{"arch": "nf_resnet", "horizontal_flip": false, "norm": "none_scaled_ws", "kernel_size": 3, "beta2": 0.999, "max_precond_dim": 1536, "one_sided": false, "max_steps": 8400, "lr_schedule": "cosine", "final_lr_fraction": 0, "warmup_steps": 420}
Rows from block 11 of a small image classifier, named by matrix and row number. Rows with one number belong to one channel. Each number is 500 + 50 x the weight over its row's rms, rounded and kept within 0 to 999. All counts start at 0. Numbers have three digits each.
After each channel's rows are labels from the 100 images, of 14848, where the channel reaches its highest value: "top examples" is what is common among them; "peak at" is the part of the image that holds the peak. Only what is clearly more common there than usual is listed. The data: made-up road signs on poles. In brackets: how many of the 100.
# convs0: first 3x3 conv (model.blocks.11.convs.0.weight, 240x240x3x3, standardized in use, each kernel summed), inputs 120-239
# convs1: second 3x3 conv (model.blocks.11.convs.1.weight, 240x240x3x3, standardized in use, transposed, each kernel summed), outputs 120-239

convs0.230:507467490579450526476539559486551425541494483479503500553423566477574492467503475504486561442526507527447560556502482528520481495518441575481509506506459567551405467469502459527548436439571511508609536517401528359417520630532551454470487499493490463480531489492537523545492495485558587425484522437392563536495459599496446468498481506507470587522508480509450469
convs1.230:541531540493521482492467512485534507453550479463518423550522511526465476440509566504517468495542555440580502556452473570485558527446475462487516492543467582622518538543488468467454520455527422557473519554485446494459482629522444472532526430504530396514461470558537454447527465568588455418473485508588443528493517467515583557533551504488528485469537520459591553
top examples: square sign (100); red face (27)
peak at: centre (69)

convs0.226:494478547465550470497469482468546525444543442501533447506503427487508531496544585478479512540517448525467472453457501527561428480516555451472426506490500491389364442506627489545513555445434539555434508524528547543603335468495482488549456533524546537508594487430458584532471556473533510482442402554625521485455448529529421535482499480371533515534557522439479438
convs1.226:480552509535493476498506491526484522564463478416578525593530390494474431466464513594532504418485455462490523534454586500490446546490471453542448513582506464517572444500545517458485605444566542582559394473469513385486612436441428608418547511481516471489500462562451542426628498378501480630495538509419457548511463557544562570543519414447470531413491433497532516
top examples: triangle sign (100)
peak at: bottom centre (72)

convs0.83:549488453501478534564544564485466436476585574411489567551468590532500578635463476507527411493620522560548534498516545604478535455465404403543530489486548428501548436481510542509472535449548485537463483470548509549432558398550465470534617524495457514487475525483519529516470497564417482578472479514462504555531589551550461536581488502617478547462487529470451452
convs1.83:526464480411492542462451454559421427494498524512594459480503437527524516596463477492449437512509507470482477566498546559466585529525505494457540521482522461540480416524471508579537458481530453511469536518588526513500528512466502470547432499476528467512462534539503426517496580485575447519509560551488470404511529492504522496471465480501508451443484546435618337
top examples: hexagon sign (89)
peak at: middle right (72); centre (27)

convs0.176:422490488462449522549466540545607461580554498430515538506457490520617469517470488530464463498496485521521552444494504508494491503481573548433356501459537480547461481568588522549502454491551559522488522494611610480387472467574449553442554506472601504569502417552506460449486496481496436502528531492500535532522447566472501523501455513513409517479441537461431563
convs1.176:484468523517489526419442423490376552488520477441557430569494543516489517590587487542452477547560532513489529528477526509529495511563504434628472479461501497468576447430523473544416511429465506437556513510416492510421569485466464501550533416496497425516402486523566497498524489513474552554502553568487527552534499448501529529580411516503520460464440431535488508
top examples: triangle sign (87); yellow rim (32)
peak at: top right (67)

convs0.43:543433572521512491567512470545460531507418504413491492527461577432540479483553494495565601491533521525443505569501483507456511502474398536511494521552482410526431536573483489581546500494522453500532542427473479401453511613505474507507508595485521555450528547510517560516475466515498622555385413566457453583505564548460422567466497505458552498569574503468448537
convs1.43:567557590548611450553557474443556455507579515431491514506491532469489528408564518515564464567517481452510498444497480529510558546461506440572453574466407501441453446452482477501544486463475558503538461569499501458523502572488419552474541531522570533440556545605536420460551473554499492525464604496585516469469570430546565503517568530517477399552443503410541452
top examples: square sign (100); red face (26)
peak at: centre (98)

convs0.128:476469515472446525463484482468558500406438479503522501563487532539549509501679522560470495521458449507526502565619442487546512371564526389510557494537427390589510555527486506615517496496466391513610500461507459475432601556460575476491562448498528479502513480596417542506496451622521486442533479483467489437499451542551448502585548424577474470564498512460531549
convs1.128:515571421525553530421481502558455411414466528536555579462455592459461510562537491461497461503488387518454548514468481515585424492455594551469455521467487488458446527502452442496464469556530499455455498607564448525550573512529383502576462562536539445542560530513438572479485509548672504486509585425570525565402463472480444467356429438536508500525475547481472569
top examples: pentagon sign (66)
peak at: centre (84)

convs0.106:459490554448516532482500485470577534501404419479410506536599547499529533520512486533524411500510485589542465591540506479456486460452582500440548441445339549478531574613577487495553491477520515524496493517495510438459374573573564496492492522538517524547498458421469576555512570547535496502415447512567475506453609512484517511501428455505513498504482451505522546
convs1.106:515571535560507507524480556492546410460514555430461474568463516436479437472474553459581480485526459458532482535493383560564421598436618426552472628565508554511530496515547406485519432505511510558477626512475468467492547486467527551491492577510472492466503509535467618462512497499567469356440485442639392526416589488455484541529432480527512460524527504434481478
top examples: square sign (97)
peak at: centre (73)

convs0.202:497455591441560569599535547441455502467380485494531482525545547593463493477570477517491504392469505497426481475505507477530547536503507457411570553486508536542430559503464478475541463479425443469515551546551478464558543472491456455440481503541481619496458446426483490520532469453458518490499506505615531524472509520518575533551485493490515444537478524418515479
convs1.202:478418499579533584455389464530575589428522509558453445507471580538508537460449467504456448590521555517465495455481628507458574571422551433521544528503418467481435438509426499460486437486555431472499407515577479457432513393485492462449477556467518543508519494572498492565470494369566425547485528522591441518488436555478574515519475469429486547552507592472451442
top examples: circle sign (100)
peak at: centre (67); middle right (33)

convs0.228:506536487445524531546496432441496416387508426508504489486571537431537601563514523539582504449463483468542502431552517506515511519543531367541478569480407583567427552476552518518495506583502516466453512530542534448398408558535485588532491466537470596471489555518633545554548553437500483441513549541632498483530295506510470549568512459515490524513543606369447512
convs1.228:500491469606569554582465544544580644495595488510415570560480454522476430463574530423483458552474543540462531510474513488506517494498536481412507513530421492521431499486571587503518384446440504458464469544510451456490388563466566477451514574521525538492520443464501465508505515431522449576418444479515485545493425584511581537449527525484492498456539555497566570
top examples: square sign (100)
peak at: middle right (95)

convs0.26:500515477470657477499532507468467446490435511484495463500555533444501531471516515504524581510437499516558437457543534578556443504512516496514452440566479552596463535572531442533498612507474520394501454479415514409510501479417478559479468553495502478471436580531592414568508458571434551445468452484437530509401469491484477576441602444452509499535587408473497518
convs1.26:516522509591506427488520483443478493636432479519437538455486532498509493503458508469585461462614476395434456450490543507519454501520503524471545500509543549531590527491479463523480538492428504509503567455515497492474624457562494512527533450572447439469545519454530537495543504560568577532455593467385475500513430448532501479511538473474485559465519523483562537
top examples: triangle sign (100)
peak at: bottom centre (41); centre (30)

convs0.39:432480528521525552549458481480568480494511457477508510475472411523471517509458520488539453410572502504592515511506366584449443521501524401527539526564520536481574470494503496388520428465487504539513562615418477551446428661495565545591397608447521570453485505557600480430429523475491505461449487481626488421570544486559497526502563526511483485497477520543494513
convs1.39:480447477436461570532425537568446492550554506477415541432534539519484522508516508484481577500423539533573536441527441444488398470485495501394533423562509477485495535427486456453470550536491514480508448462428522458454532616471555531522465380587585650477511460469499487575526476478497524538458512470549515494444467523586423495503516508476539543503539461569544513
top examples: circle sign (100)
peak at: top centre (83)

convs0.129:465582462563465520503510502523707459523490481482461544512418507530542462516502536574577467377592421575404569443493567585478479543433602398496341460550519459520358510519512503482453557572440505487514495423446484517476482498527458483448562493453562475493542446539486545559510530508567513426525533467428567550482449514562431497507462498499598507560486534497422539
convs1.129:553521498456536552437469462596385482483569535449619473517535492463501463543423553515540428478464492516370440553489600537513534469512506426563456471568499516493492509540400508526544448568437500594470580458524580523555525463471407569460455526532482389457534576448444474420533541465503444448394548534577423478446508533516530518516457459461460476489471545521642502
top examples: hexagon sign (100)
peak at: centre (69)

convs0.59:538525460545464478628517566430488530461440466451495496500484463572543471536467542509525469414513432523538488568531492476482487550501502432518497534373470559616431613485504522469445486504513479457459572488534455589402528523456517418481497510463545396511450512495510441554502456575454386405491482505535548540499616531574417590481503454511535482532522523459548516
convs1.59:539579576458550467479395405519547412403455470541491545474495454529510557478485415491522443541545465558551499515471496477564526495570594496439576524483503457378523478547508499474516544442584512491519492598504534497415481614555449585477472496512503573569537519572686557490568499439488527459461500519504518492475495516549441494560495478456573530512438557553467508
top examples: circle sign (100)
peak at: middle right (44); top centre (42)

convs0.27:487590450486538600498573495528391529473493494582477478498389548527550482427464545488530486550362585450451516483502518441536516491488478488565507493516414608468551522567569483480484420557506565478494502540583522486430539547497582485492504491491448559470486524536609545501535564435475486494521515545596390569541356391485468504468497491457470528497473574413479502
convs1.27:495554550559503532535527474560568536528501506510435531446456528527519532564596456462482426443526657513383516519465506609493536534509577391506522414520448600505546573503573510484486511459520516595511461501571394473489520559494495563500475563524442548498419523516572487475461449512514550522482528483518454522588438504571456459464530539514510498531480444402469518
top examples: square sign (86)
peak at: middle right (49); bottom right (49)

convs0.212:528498429470450465548456530495587531556582465535498549503570534517515489498541503520531509502474437550423520448532514573460526486531543554558442439454439523514491475478553500487512429436541527537418528520515549487417384615521623532490467496586531554530525464416504448519524580436476310626504408477576473557452463552577519500491494410473478480535480427470503501
convs1.212:500561462516492486499455485456567481487489489549480533576488436504452510529588519517551563491502502482523549560463475459500422509550480427576492494598450440488482457454495514484512517453496499533541465493526446480490448543539483534446551559407496616484509514523494542459579458533528487427470536460447487574450443519605547507399543521528441463501525458469446475
top examples: square sign (85)
peak at: middle right (45)

convs0.168:471590489540525538502515482447462477446525437525494482509482482479419522469536471436510458461534468496504422483452438546513527550523403513502562427549438494543541439508562522485479595406516510505562516606580428579595493592518414449539475513495442446503493448520509484498472509438523375599575507578524510594532559451486539486464484451447512504476481470537504449
convs1.168:429477499419462506545513539502490491521412490539473514487483563508490634539497478511480556466481526529530484481502536432512424445439486559486528481476436502477408530518584518474471520481463491467511511400505495496509376585508456471632527512530535407494519465472490577467441565466441494487524418459514540533574460452547425542467560479577556591488482429460519493
top examples: circle sign (100)
peak at: centre (88)

convs0.98:454522543594425512587513509499472631476383525522495539545443604541456487463554437505492528522494512469448468511578497535535521542537485486543547468409476500428430528642482439470569456530539452529425516474497466530471434587542429586520554567562548442534529468470493537620486540589495435517487598481416571466580534466564485516503590496485612569479503554484458530
convs1.98:482466436448441513483564471549457493409454500570508505521488623528480561496527444516446392461420495391397449535461541525600512522502560452520419553408579457502573515408606420578464557478536496536539496375548463557489473345510510523508480473486492570503442455495522551440543449488477455478513441521581461501514555612563530476523449452564556561531475446493361549
top examples: triangle sign (99)
peak at: middle left (61); top centre (30)

convs0.135:471483617562624465556457555443518480509472523460466587582488529555524491493532495499472461552500483419496541454508466548456534498444523347483433438500449573476481499591581544415499484458486531482486501484501539465485594632530400519499552489524462455418417538462558460565552472552501531460451562469575519471437494515544546508528512531390471491514502583492539443
convs1.135:525487497584484491570500615552500514390491460538496430546517534523460545404546407448481507449515562514498438433453445509437437569569525581526565499495513481417520554456471410559465433490570538383510501563576486486475533580500435437545494501553456508522599514506469479397519513490578430438473535540472479528521510503508570538574531461407545425512469660521542483
top examples: triangle sign (99)
peak at: bottom right (77)

convs0.88:452531568462541534504528522458499503552568510496556594561505584570533580430498532540542524514480432464526571498471439443490484591458409433554480483487468548455493418450572506573454395458514533578519508506440461446370579436558484593536567518518478480513471469506538459568511541463548429557521483514573525532480463554408503512540517617394502518552541454469480529
convs1.88:555449539474359472559466453547460492506535460465503474562523560519480486537556550480482490538510552462497517543533432516418545469510474500484525414570528533463574500430436517513550433458516523529487482564527503510513553545475437529466464462446504460461511416495558442433561494449500475434540433503496491397523422456536424491394493568545528488428516487502457525
top examples: triangle sign (77)
peak at: middle right (74)

convs0.173:509486434496464535549559490467570515508495476526430477490484472560496400440553514461455526448504515529540493538554479531453505503505540488451499487554537544556467532622472508629485521565515563501487448417377569403494503462542435520506558505566483491557430535494510527464561572497551489386413626491500619497439501493545466457509498529483574525532548476541492466
convs1.173:486518510496480444429449421556522393549467482456563442538534496481477413427407560614469454481464523442505444496481497560475557552415487530514412474528524456460499399518489495360465429470565503422500596535476389554547419451479459472510523620520455394470416455510530456518469538484466455398479528492566439545551610499463539479550485545428458541453455592433531572
top examples: pentagon sign (100)
peak at: middle right (99)

convs0.115:521430455464452523509507511434476540533460475508484498622568505492575484473536520517530475535453540486517501538491560475476509516542410410478576525405484568573509568571522561533538542461512527500438568453404509453580470434466435484468585569495505550551556516459432510469526543565583501493520434473520511459465602576489468542519581546498538460539592513541503467
convs1.115:504445623555543457484478508506524445508472503525519455623514491523501458533598546551512463508593508483471479526473401499495502539516481450516472549553448444440491382480591466476484529398475542506570417553519478453399504469518519592470490629474466512522589558535513443529511522490492529426493602555515502549530561416377547505541488439496498503516512492380514524
top examples: square sign (84)
peak at: top left (50); bottom left (42)

convs0.152:471391479563476518484469502362511491671476529501487516381451553509478551485524459512469499562384557468460533574535506411503491535507469432501635452585454520605516528555536532494503503668513491477587507475367451401513503488538459496519547497544601487493407532499500518551534527468417475441523476539523521594497527497496528523426547454469548413390494539449458531
convs1.152:557515637475548485577528536472496525545550526580453595423477501535480490499468564496557450504573539426425503509521576542499491468539581453492470481533497577453450487383453408467548520444483441534453527553498567465472449527483501525522466560535534438450517459566488451533461456539493445554478584510489483466454503532428487533486514469407449464524562469513420472
top examples: square sign (53); pentagon sign (47); red face (27)
peak at: centre (59); top centre (38)

convs0.44:496473536499405504517470450520574586488519491481434434558501554447480484531494518552463575468413509508423469519480492479547482533512558294518548422552483376557532522415598514549542522442497437540525511528423550624475366508518435449510494552528547532467474331616410478501458452500483588398541496511580536481477504514490439504467489522547444485509577483531473481
convs1.44:490517527503655504547564541531440576471462519409494402614486524481458532444509579455492449520485447510499544481487424544522448466377584506508555587437483412503462475524507611441478518475496556464558473512542452480483487578481560497557532547486518589523472575564510501506537500514500511471555509452449472481505482506454530437558488394409483524448519483507607459
top examples: square sign (63)
peak at: centre (55); bottom centre (43)

convs0.6:502568575426565551617493529553444491554378536466471475442475474505486476554493481535552556511420499519571427528459486533489471571482549468506447520515498464410484468465496463434494553470583516444573498469397490450470488497573489542565528514485498525509570473537529480507608536503441442523496459556392491538482485457480376514502456527564549519511598544495444510
convs1.6:547428606484449466553549514602536570467433532526516491392485432431484472549440541566494447529513483511445528515535499475496505502525405416423462541501474480500436452555532432480489438477482441584387531493461535501570524426502515483516516547473518430437550395478498513496464551517437483526476481497430460547535439531622577498509539496602549451493556553540552529
top examples: pentagon sign (99)
peak at: middle right (68)

convs0.89:491495510672492599455473526456614457517606387468483555483509490535514498479548535511490538502589483509528614483430457491441497500506552398454477557513576494524598405425516525444510510402472494511509487492531471629454511502480498473453451518480540485504448487551449465517521437396521539447468515513452579481506445495513557444446576548548501518505414508484543478
convs1.89:486482530412462522536455523444362416445539505506470412485488616496521586593463579526524541544537497509522422512566498471545452485446530494544440496461425556507521462552452507420554408497558487393503449569408541588514495558490444363550502499596520466506548478510506476419462522444494548342544450494479560488508458520524513525459535524446509530546473504454494461
top examples: hexagon sign (62)
peak at: bottom centre (82)

convs0.75:404510434456454465413525462485517500477471512509557521502474593464477498548573503521508582473538524498502407439485453516521522478483554543526447415448480488511614462503590410519455544363482464475492535514452530364562594590554549460502454544473546502502569526488586467514487505509494482453429502544515453610371497492514562487520558356469517515456500504459470518
convs1.75:518512539520525499470532492483525480475622536501490467521525585487470493419617546515512496507523508429537588480491477478507513513488535549479492493462468569515518588494602421448533541462488475481518439529561556463425411508506628499447554498517517404568589555509452563606463479555601524464493498568457515438412434512515515563497520489448572399423553507605528557
top examples: triangle sign (41)
peak at: centre (36); bottom centre (27)

convs0.146:504529489535555482514538492479517505413563427521603540467571491476543517524430570515580545475464525505619586491506504510530491536486474533427398484532447566547477459524504539473435564423451533542518428499548490448521540524484505566499487528500510438538474545516481526521483577477559373487372523533580537462465445488479428414598569505417490513537535460490463534
convs1.146:526490595486574448456543458510510519434493504393481399465550531450489480532414506434482432552508565459478491497499550534422544509544411542540448480506524490456579471560397478473551466485507479519571558387427612594491539473578458502439541532560562340458517536489532519467525502568514460478430524555448492543500414527458561417478531555449518459516514467455619466
top examples: triangle sign (100)
peak at: bottom right (91)

convs0.70:531530545513537492529471514616409500473533503551565472466513510498496556514458558490531576502572498462503406468493503567499546500475493540611396522542575450428494502494466512413508567508533494521495500522426454564503536483568508619536455454482555587546489589465583450523481497529462500509416511574601533509477438474443406494474414446513405554452506525447454507
convs1.70:500496472510510424528560479537531492559421444485489533499402527495524573468473491525506556513452493429474536477475458456515573472499504447416522479500542487601536552524479483510550583452367534504516434468579524502487595455526567499497575548401527523523537428474534472490540532495497515539424430478408458441544384500458509534504517416550418534483485411492598566
top examples: triangle sign (99)
peak at: bottom right (93)

convs0.178:470396578527590556577480467466425478471499445475478488489550605573485513459519491587550515510410462444423546461439531503479484520502509461477644487459402611570481490491591515441536452430483512449488493503493512536389552549557456513507501504513496469512442423494608517550562514431460507516473428475583561584492473432487526547536446522443473491525465603409567556
convs1.178:490430514567576532570541551606480548461490487456470399622514485498506521400483460502405430502496616484416487469534483511459472447507487459472485570522404466485431450446468445560413548430512585442520451508506546545503494518496425435486431616514487478504561510479596531450488580487521398476437579459450475508572482495460517616501477487476510483491534511537521482
top examples: square sign (91)
peak at: centre (62); middle right (27)

convs0.213:504487552331450562493467521502454518455500502459495514471448446567477481485522513498485547441493436493527555494515510480515472516521496537525504565482527399520377573481425584524494493411472466555517442475547505588464516551488499527521479511412553556450376489612548416417497533488548437483506500560592529559481626461526477621563603479553518540475509505493481510
convs1.213:446480499510504520438547527497481530528518534522573502497402468565513576537561475538471563473504435486601467490500528438533506518533444637570562474454624414544537544379576454460512562472588617440418532399472468508455588515530553400513517464477452547516377560421502475575502454475489534413556520484508614545452477516569535587429574407601543431548519391494490512
top examples: circle sign (89)
peak at: top centre (87)

convs0.66:508496504568494483444401421408474413434594443503477455475493440548541564575452546477471506485591491468561519490503467518447485489505549468487451548447375447523579521426469566482507545498625488517493505457569428511369608548500538542534452526465469430526556564601603534470441477500549419543521449589369526487471557528498477436460468532514423458530496507477453539
convs1.66:519489507388415467501420480578577494506545467506568500419470554543507569517425505473515551511507441493448434474554482478509444457489403538410472437531434476545449417528380517485554431578418568378472534499414566548589442539466523446468555416588533420503504429500416553510473501519423554518519335464438559536573603506466489516446524495507471534496493349502518648
top examples: pentagon sign (81)
peak at: middle right (68); centre (32)

convs0.2:446461527476466507544501470619455512459461535537533396497500541468537453475527527446465529511341527450467503485597499500474500498571583456543460557495472516462532541476472490517521469519566436492544538469479538443433458600473527496545502487497570487552483523483598447523573523494504530474438428561454425423460502481456420518462555444470528464592479563452391415
convs1.2:523509519488605591506510522502608513488493489478507408506528458460497458442435500462520437456563542528398509524508474431488512539470590526453542525527466507549426507510642474437408401451507464480615513556488490495451593563536415589497501566464519549527580551502571456441491546416525505580499565533504398558503498422428644540551422510469444503607554443487479438
top examples: circle sign (98)
peak at: centre (79)

convs0.192:503488511499507579527559484528480513512488539349600519586405528520502501526465507518485422528551512547479488504541500540449520511526534417496441505444575552652459568536547519618564512522560511472569464507478527435484502524498420479447518475433531524512440606523479459472535492493551507412543446487509581562442504487569411415480544547482466456488426557485476517
convs1.192:480490606468572474466367476489546454480491500421442475516621498448534479364436540474580466651476486439586472569507475454508502545499545528557427540441514453468494412455541509453448549427570473547560528605468480465474535493477525560389500576513503478530499443549545462438494565528485420473506445621582529449476532495493531497609488440372437521553485539410510454
top examples: circle sign (100)
peak at: middle right (70)

convs0.145:510550516389487494555519505453474475394586497427532537492451431430458437572530565529538535524486454573596391531519488586434514552454519487553443511504415535502447549445498483549472493528520480453429492529540504525371496438471464459507520464497517561525499550548488484491476529553543445509422417516449554586433614426554351410484497533539496460472465562499487550
convs1.145:478474535428489452512508551505554587509459468425497495469527421415490495553423523516438585547557414501462528503535541415470477467407397571404552596475493458464423544543562499500507485442506427540488460471460505457521524462418510539563500450459518487536545521465504490517479485423634523608511602529508491542523433480533546463549517553478517567454530415499540524
top examples: circle sign (100)
peak at: middle right (70)

convs0.102:481446475448485532521556557460538492520471484500341496499538545527500454538608514433412507441445527461543455580491535458456534540535539471492633599390482477564426575474492519482524585486497452520478492526478476584544529553426500510424489455461539412487444449484528492494517464529564521615518532511494443433418548560464539523542536447467504444480551479465406470
convs1.102:451479519588533600584583450458390456513431527536525554562547474461487533515597549471540477536620536507551541503553557449572514434401597555473583531562403557491403503446383523432511573492544372500509444526444504418450498499429501534463531550422493487494575570541558529477450476466457486533588470463496461478522492469508472536483500522427588486536565456510394455
top examples: circle sign (100); yellow rim (29)
peak at: centre (93)

convs0.137:470515537452464487517424499550591577548530549482502442493502513475518480590464501500490484534448499540591537466547510383475399563471614550473470480547499470496510585451461471559452549382519494495582468528452526506438455627538540507444482477543512473507402486611549507505507516534518501541545562564428389541540401581404458483504431503535633488431472538599470583
convs1.137:525489457462423521458473575535507580442525499542447433405415640525497579576444453526513466462497489512427453481502528503522482530475493440483539487497451488476404605500527490465556530543526492484408569379627505557560584468464554431537505468529500512524520543526539493501495519589607505379546528471509501530418427486515394418470420513434573527422490465498485498
top examples: pentagon sign (99)
peak at: centre (59); middle right (34)

convs0.103:524367552379491509521460442476500482594441424512390525560512475615477546519480533508484440457492562534457451479479496469527508509473594482536473466503447504581487438464541507491519588583468491487448475559619550570433460590522550446535395441458465504468496441499494495516432453404499491530518561526620497507507638511512588518521502518500530529492527483590520364
convs1.103:489583499542473507523574573448492416500567537468496561602550533527545500519561469484498501458380350507563558405509517502488506483433548536469492413565517481412508584455496497501448544554538559453546440465474481504559497606477573498499549467596511553488456527484430495540520419444459577475484602422478495458493663514495417458413449500511550487554521459480519514
top examples: hexagon sign (100)
peak at: middle right (84)

convs0.231:567442560466622512579531511502556478435385505423500496488560528477495525534488455480491550482482455497445466522647483516464520481546530480423478486514493455479323486447408493510486568583548531500568489476429469478560383395494457572512489574471514456503502507489501493480512475593428478472434564558423487539460503451492491544544461488564508484479547539470505433
convs1.231:501437486448459516482507573500395518456505492494505521448448459473510566515620495493488463510429423555498462499560535517454430520443411406464454483469531455531475495494529440534395457630463492553442478521520494472468500367529460419593462407505519579501583510494370527591461452476524502409434478442515564458417588550570527506466446478481560452523514464565511555
top examples: hexagon sign (100)
peak at: bottom centre (91)

convs0.219:510455372459560428471493479442529569448296516539548488539536537516469483527525469507550426438515509540506508494527556601541537542491436338474560587411410527478532525544623479591498414444483495575524462433442554454450558627578462501504609511529458531493517574495582483481547587527492459370503560493533581467508559551561483471639526511476459540493619495500536485
convs1.219:535517529509481504429417564536540520374503464508469481529503473440484482486486497408496464621487575508578495515474546444485531555548589471581453531472530569474436499533459456485559450449542474408534489540469463493443489538548481537494410532445455440510559504538572470519491471484589407397420441576446506514526537470360462496501525469449467421550483477588518481
top examples: pentagon sign (100)
peak at: bottom centre (95)

convs0.177:491493561372484498573445458477431529515511486357492462520479461519464529456504408531458545508493519611500423509542520478452401570577541594526457519489445499563430522363392467550498570487579480474553513523582550546373471485527536459513496520565485545517478428524421476522469498520532454444525488447454517463473504517521543484469515495454447520575486466407474495
convs1.177:527577465491509528525446526493562510517584542498523448506536483512537466463568482467485555489533373510541509396465507519516463520457438587527520485493523474482457475489463520488495490630475523365524519599584477615581492387519534442493518416535479507547526480613421547382484463456490465567551623470451534445497603541552482510507432465519546512511548504491596414
top examples: hexagon sign (100)
peak at: bottom right (59); bottom centre (33)

convs0.179:468508496553486475522549550422522545499480502423532439540514544551477505512497565504456468521546461537397472480516532566557444523562448396431485490547416486514497531508550513488489589399501500424453548591442583499392337497474435396537559577493559491539470406469461485521470493514459475469570443482567552536401516508474513569453521476387484513544511564477524402
convs1.179:509591538504647532519503589485457427474573481462461476559635615439481424566597513515490462464473425460457511561467399497556489568533520591522466542528511496627488438464490451464542448534566506529575450555577478493461599499537557622463501465487521567460505645528477539411533465513481482446580555496455379483453598488493492551467494412380474519587459452503498409
top examples: hexagon sign (82)
peak at: bottom right (45)

convs0.80:399487524454445553528524459480575470467508503477499511467476544593400417554516470489460444442492386460485555501431458488474551499445559528547539535489458441579521501547533555543575464495498486469541536480408548493402623575538535474515465478500558448501539474490600511509521551528477498405549499467501502526402627562505494600475495410489490506504484408485534507
convs1.80:543600543515551494440575604545468482476508507492610524475516453557479481542419541524516398569496451471333487565482437510512487540557514578488565452519499507529482468479525532445469524532529520506485521525489428528513483527518505492506555485569561519510486604476431519429445480533617447483529565499592481599456516547509553502543511447519472407505446514532515502
top examples: hexagon sign (94); green rim (27)
peak at: bottom centre (68)